python train.py --noise_aug=0.002 --n_mels=80 --loss="softmax" --text_encoder_norm="layernorm" --text_encoder_head_dim=16 --init="trunc_normal_002" --adamw_lr_other_params=0.0014 --adaptive_grad_clip=0.1 --weight_decay=0.2 --adamw_weight_decay_other_params=0.01
Rows from block 4 of the audio encoder, named by matrix and row number. Rows with one number belong to one channel. Each number is 500 + 50 x the weight over its row's rms, rounded and kept within 0 to 999. All counts start at 0. Numbers have three digits each. After the name is the row's rms in percent of the matrix's.
# convs1: first pointwise conv (encoder.blocks.4.convs.1.weight, 112x112x1), inputs 56-111
# convs3: second pointwise conv (encoder.blocks.4.convs.3.weight, 112x112x1, transposed), outputs 56-111
convs1.44 127:571514498518475626432460560507501470506506499498473441487430480423441469472535514467511526498487502429528478501511487512553448481554466495528670527489508548506518419497
convs3.44 125:523471457577430516524517463467484543557576462476477414589457481568456474436503450549500485435598460443519462565441482508429493473481452496492509587443511506402538463506
convs1.45 110:473473579486450565440484419525532498484488426497487430524489484486565476546518468496507518475529465569385557540488471461457497452574407535473482516448486505481560601524
convs3.45 128:535581430509520469487449559495525458517468480546480420515404590533476458503455369504470490563381479490460532564528528452532512454451525581492512467559569394530536331542
convs1.46 113:549527545453532380474527421486446500613497465451514479420543573565462533458534621562546488547548570498534511496484491473544532515562471510410572488500562524493499488429
convs3.46 103:542506463554534587595549487524423541469551498533449564531510447525524484421519406497425583508472464596436511531463440385456469503566487464512490459543446541495550479485
convs1.47 105:455486571471524497517484489498471533431531485431498402501544524552519439445523485502499489539494511617483459484512496473552462518602568463462367577469472467477496597539
convs3.47 095:539445551478578446539483405580474550436561518481418581532420525468488460521444470454401505524446612562572491526475481438547555456543500577528472471506524562544479499545
convs1.48 099:372498501505525447542466533515492539496510373546580524522547480583464591486484503468541508486566441498597521519492438491517530494473489457518522534457544463473430534495
convs3.48 107:547486397528441496484473438518510469484507440542443481539441556531472475436515482418480502517490431549561511577416534457434501473461562497486529423547532529556501555485
convs1.49 083:478510447566510469540454551642432531440555536513490518403521523486535562512402449543460548533503575467495440573504558454464457660531477490465519519450529548552476495492
convs3.49 084:530489495458518521612507511567469591485488528490379537394453417432566389514512598507581427510590477473445510452483474512496447541513467512448478518469420478477414468446
convs1.50 087:431663483583552590492464501486458582427452503493480470448557552505460493499383452461424531428450590481537511489492470535501445428522460483506514506590571548574558441512
convs3.50 077:456499531546458444546434488532525451461474526602531485523500637554466490536504502449446405495589545470573469478493541493450454475562442477586436502427490537484531587537
convs1.51 098:435448459485501534538575547487554548499599498593464543530478427579481684510528561452480459563544558576485480533484529467534498491499514550517446491539535541554584488486
convs3.51 110:446511477508496492569534485601452528496478524503490491464438486509543522516509470451502581471524595594483503510465454432520476422601469486529467604503611478592545550456
convs1.52 092:497536499486452469507562494450498498572485477455516553602477545537499418532616519373523536468592554516482476447491495516485542472458517466511484456530510478501485561515
convs3.52 103:563577515481520543450389488500475463585440509453543519449512494479528473394501562516541452410579532518524475522586582548516575475547541443426436509444508472567528429484
convs1.53 084:507440524513492496487601411558491515544379578484536437445422568510545580478457469475466471516511621547507526527526507546417440489534428401510543534514515459493531478414
convs3.53 081:512460490503453495511563473491518426583489556458521549499456540536478449466470455479634499518500465410465533524576456496549460491478426528478570387446504489499618541480
convs1.54 092:482524400523447570547514591470488487528404463519515466458419537407449552546414499408565504556518571454438489507427459494390514515554524493510417526453564452541546461491
convs3.54 096:490546483454481543415494553415472599517600589531487424461518510490502488480442586490510569516456487474537549439560551599450578487505467545520519566482520494368484511575
convs1.55 099:447461544481474548615459351466463491461506612457560493479477549472520640542487510494536489416486530475493511531434526471521504448511491578510446502508462468529561431508
convs3.55 114:475521509458482545525515449440430447487509595511464479546421510405600531570556444564639564525477479508487538522575512485492501424502490510532394502487554484487498476546
convs1.56 126:477516512462493488520529484455472526424496521499497558528527564542776493439517470482443500597527497524498463501464518513489498511519420531482316516463399488488513566522
convs3.56 114:439509501542437569534509511434494477417521433595512483587514514465520448454603564623462510480493491545509360530505479492441537513482621512466516499506523550595524450479
convs1.57 088:487486446526610576490501569513573521489489537443525634462466568448570462549527478486452572508550472473515536455471526511526419525550546532506450524507514560508528412526
convs3.57 087:497528497475584481428505427467468550525504540389608547514506463544507520524458490441631496541414478547504518431534496594538568568494474409481500458510518445461483452482
convs1.58 099:490508471502456530522421467452504461455605516495473448546452659538462489499525523462516533543458449426407463459495471528555506512491513525556497540418489379532564489523
convs3.58 097:466486585514525491511498560536419485606494490477525476518474482476628552510474430522465521402514534463571590547423575587535480443461497440569369461479341501473579501575
convs1.59 086:532605424484492442473453455545503485451484449502505450477588564556599506444498530481565524447535616463440498509507576507447580425605487491524494505505465508501512554398
convs3.59 084:517487505555481454507513548454477448318506475497430515506442472520485499569549580506526507455412503582472571496618436564453524534499531519423523484510458568453485514461
convs1.60 085:492511503498581552504486494433494490514441524493570362528528543554452583405519533442553366520588516417492429514497433573406534436524596462578539549462509536448509533486
convs3.60 110:563474463425510541484503561411381458494564463535491434595501486439478431534527457427440539567453440516572492565519578428532514403467546517517564523580482500547564485505
convs1.61 101:490573512486405546525475552577503463514513437458482497492571563515481568572477577455396530660478561499445496455506493472436639434564518593491481523517430464517564514461
convs3.61 099:506492455492506447538591493522568477449502496584489444575526548369569502477411454492563512407608521562571513461498597441540515507564427507468494507554510485578491521466
convs1.62 109:532503544528550583509515590531476502491522479538514504526546466476416526539470429472471521507460563381518460519452579562510509487603508504569518574555461486558486483484
convs3.62 101:460474449349510476492450433485475477519491460586453456591418491489487513459552454572462437584469464502483493411535464413554492509469436547488505419489475567405596456468
convs1.63 089:431484500423538500616440418606535463504566495499477490507464479477347492518547492573480496501530463451533475471502502493534456562317540402466616482527457570538494528542
convs3.63 085:554496487500501507480457517506626527451540500443433509505538508489569518453554475528567459511539546517421485560486498459509451446396417533406546451472478442514438551445
convs1.64 076:578516453481604477444420538513537539479461562525558454510423533505448381507545497545539486497430467417527483527513461521408468498436458488504563497536443465503548497427
convs3.64 084:449493448515461509424409521462447545501509569509452435438471516519543601533536551516469569457539576502451509498510542525586455466586574551455497495431569458532504520524
convs1.65 105:497569415464497538467431459539498536497457552570507445525521564447472587505514471484446417446535489499499500524477385562463497520515415501565500498511529540512566475485
convs3.65 090:543467512582478458538435480563502475547493448513480507495513572445502508514405548489546462572480413464536473483548538456543536482484490558539388482445510485476489441480
convs1.66 080:544476446449474551447529489493481533526500534592455504507540503445404511499512491521497415548516477414339475518497466506479472485537537569463547486410498486496527411418
convs3.66 076:448500551543550511528527443454524509406507533468509452431454490508474483534449551497431571508382534499603473434551572511535480566566475452539606476423490503477596497480
convs1.67 106:568554490559541461514530488438483621448562613503645501462533436455551527465513443508519510505505506514589455560553476495529479409551560496485517490572466490469501522507
convs3.67 088:454528432489543503485454550511467479519544500462503545529515493535529541474387489502544551516502479386470464479512454532571443468511592474526607430445533526551563490449
convs1.68 099:483468501539486501538436473497510508583497496495501508504467521540670517561481411536469467456519458520524462530543538529528541413523462568548421512493368478510440535433
convs3.68 099:450464514482480547525522507431503531538485547560569506525502487493521455512523462478516543553503505532430433573447413460528479446495393440573486496548620564572535595564
convs1.69 079:531503500453558568557504481506575490447599404528470453512472573497530472456430522574519400580506406482499484528529600434526548536526546424514544444538510482554542504487
convs3.69 093:470466512422501583514428478428517484510483481520522447534466551427403424494524520475492434532478413435468463447567537469430551463466522457534551469484533512513517406516
convs1.70 116:485525387480495491438529537576505509483466519537517509466481497541523533506447552506454512506509507472430508471464497508440533526465512367446647505446519513515528549461
convs3.70 100:532474576621465457580479434532566542399464455494523571398506511526541521471522493525561485482518480511480613571524458481522478499600503530497486520453435424532448582460
convs1.71 073:437475459457478492538489547558499474512580522533516446470502489415531463536510448522482585493404537549482526610501495521408466476484419525438507544549506526528598496426
convs3.71 081:557473464475556444531484568448571406478537458520476510517554489504465429515469457549560504470441498440560472485449529526478518516432482482551523441579494551510540550520
convs1.72 113:495515426481527544436531506534427503469456498516533577500543525439497422511521475506489491531467482565397490491462552524594543463402463461446484533564511489499406477539
convs3.72 155:470445497489574474493453516584531546539476480488419550492441507505551593457473502488522489477540524477460483524484453502373459479555460475421465554489403507427418550505
convs1.73 106:477564490444510509484481593518514475545534286472495502465446563511506545559469457439454513546456471519537561495525510533597484483486521540454508541479613508569541581524
convs3.73 091:501551494511448492468497481477556589503462449519550563536481409431480470567569565539385534551451478452522526475534484562480535470506533423546506517466479470552433437505
convs1.74 094:456474542484530556532525524409577458558531555491503491497475591475520475482528568529462495563500477451648510458477438467516542458573445494468448475434488483489536547482
convs3.74 096:463449525483523527528442407515489544593503552443413507423453546428539480473478529508589535540572552569516513535544394445412507471589429489507465590557538522452462559598
convs1.75 096:538497567545504470569452544498520527520490463579493491552481539539485580524593480554574473494530497478512465491548584473460487464573442459512438486561483482526560571508
convs3.75 102:530549451503502495549470511404538468452462478531490469536489494409450489507493545402477548464466467532512533477538568522526412458487465542491638405478529609657519422528
convs1.76 086:527500454508574517574558526526524484525417528511491471474462503492460588483549471613543484534507509491496511520473401527505514404400464527558513540551474441389514493446
convs3.76 100:530444415488487536527466495490521499419490534433567478563544436520472566584509530372485464500506509595502571442454437551587470603444556479498607484566451434431591481470
convs1.77 101:566495574509364465528535420468494512501454549514496413560587598569527480467548555495507505495654425469501501465460446503411558484437488493483481507426514479481543522401
convs3.77 110:387467520485482466405491489472518491399509482426460462511515556550551535568548489449524555533427472477496422470529612481506425470430468501444476529389536459430509501496
convs1.78 100:470543515465470537433560634429501480507517383524407541478499464565575449481541445507516459475508513463445481541580540526474529507562548538524497445561474476477452517477
convs3.78 096:510542511515534470573442429475494503358443480555524516443459530450492501585503559484552494554493518540476490439532409494422448438527509534490531530501480487476414477574
convs1.79 093:478411499514488442423431383449540531529468448460519613475605452487496549492461519485547481518487526553456563488564468507511516444597563493577407545519530456535530497528
convs3.79 090:449546444423498483552473559488610473490400560556564514577557548577529588519465502510495430485506457507455461486456550488488538618530526531444473479601431544578580544571
convs1.80 102:479512540434530517529543520492459515461536498486556501549561526481581490476414416482484518403481526530460512495485497535520523449424466410473441516472556511482519459508
convs3.80 089:506474530486472489534605589506480459496516409438382507641427573527514522463486456577479473485556491463494511492438543380523486512494456434522557521455515545536545496531
convs1.81 103:601503532486407369465580616500515557494445524524492531495540541454354477478535491532531531534488533437478479552456506456537551493529455431479448539515498496523607432509
convs3.81 102:548418535486485520502525450512437418535529512478493521439556472484420597460422559481508494554421532565490539483519493463489394537429493624461478525583407494514425521500
convs1.82 088:452515471438516565514600652516448426458459549533427479494487518457474506526524521498410545496466627476432468479463469565501488430474512588524446516473521525558518494515
convs3.82 085:443518478507504549502514458357523422543441602468535472431526517469528457574528523436464455436468573460512491484457577461390372508463520543516429560551518542450627416506
convs1.83 105:544555519536543484444569534478474462540561449425504529474521535557430578489572543537563554527559377447447460479520498430485487480451523515482629468546501445469461430585
convs3.83 097:504572560561430479509528487460551472568523581472469450554498522492466445410564451472661474480329542567519518409537485477499437496513466531403486529494542502402451522493
convs1.84 111:470474557498477526596512463442528553500455508499497472490544499549589464561392524600479523449539456457507486423530494525474543467385546535446670427589515494512573504495
convs3.84 120:536404540461465512532490580514488466612457458420494456470555522501358560500606534520459537486474587482515478508511483472541434483514485531545452503525554450546457533494
convs1.85 099:454460531530530459493413441569435485534412533601571516497530555468558533504538506519554460496431490448545490506457501384509488516558534528493457504486402555505498424418
convs3.85 098:384456527450607596457510454474491501532565556471527477552422450521549548531498536459556574532562583469535517506562530610436555511526459420482446541430549524422549421432
convs1.86 102:401562503588568421572521532499541575535548566435583503492489516498515443503521411589537516530536620466528479469508426491471501541514451533437550467501471504458514431433
convs3.86 087:498493504529534473500439386544497457451532502522416564549487472412479624443515599359408469409481495421432507531510458489480456473495406564450458433509511502457594458526
convs1.87 106:436480546545487500480419505539526498654504528509500468503542488463453512475534478498559509504505471405499544446583467599409520507458386570509585440523491507450470551454
convs3.87 108:484421445481509475526558481522540486428506463526440484455537534502547448442556574430520516475545471461567500489439521570587510523571619391510453413432553534438517542450
convs1.88 078:507513468511545515488537475580451489621570554572532588503563458457494431535505483575437556478511499469563470504481545555609535743516526502454466463511543477530534429487
convs3.88 101:492506489536509498530464544472594498435469551580539555435524462570485535492530546431512540486498498434525478509524536505441403684426398456415506449471466422521452403438
convs1.89 083:505509527507540526518462465457433510534508538484545457494468552537580367475534457496459553422516392517529515524546451517457452520466565451522564489466524474516512387528
convs3.89 099:544538505535447502527479492503467470492472473486499465511543495570578545513524543451560547591484514423619423526457421598495570488419502510480497470496462607546479395446
convs1.90 113:461481433518465551542526530510588503537541490550690480492451555519373547460651476511502534444519525511439508496553494527516427509500461439518478540474511427496536540503
convs3.90 116:500539435551568595331485471560535474519507461519388467466548514470462462520541532503481514512491540478386484552434587520493435503561489484587512475456402509593474504476
convs1.91 095:574452437527459492505464488498494531515496520560463469486517488536530593422553549557445485463576571505511581454542448482516421355484503453549484569541408558507544584511
convs3.91 094:438525517539572562552505524470401399490566523591487385527524482622519557492499541482512500516447423453471519447529468506555442510428511468454392530566467475452536542483
convs1.92 111:456446546557496500612450449463456490488482403519604546497478472472549428494519406516453510510470525359462562486489526498516515498565494541515453509473478562492467613493
convs3.92 093:643425528543592474524476495518402499554473495585558523572588455524458541503427561441452481550466515432498541458491463445541492473469465500489516531511452537585457547458
convs1.93 082:583591463490544545515425558484518465524472471454427531441484578560608404502529547483508535606568527622511452511522496554455453502464484355412516579475450506565497521525
convs3.93 076:628493522498504432494471549541546471551511488550528532531553627591500488490523516436400521485572467500581465450508545523311445509520536512536468417495481526578446457486
convs1.94 107:449552470507540525505500477472476477533532524504545533461474474546388466534576525476586474541509524530518441497513531473502451469626484563520328505528482482511547535589
convs3.94 093:537534512571479450465523530481499538580509493396529521501543465442404502512534467474500551551444452469521451452461540464459448485439542490522456420520541516460548491451
convs1.95 107:438525502541486505525493513501511465446494449460484451476451514526537453490464394518490511572480425451519543486490485512401590477457553484599580508507461462527506518383
convs3.95 101:494594572500494506517543473497532640500471436379513530466435443493512451455457518504493591536499576441479513545498387529533466414592506505514446479498484399464482489422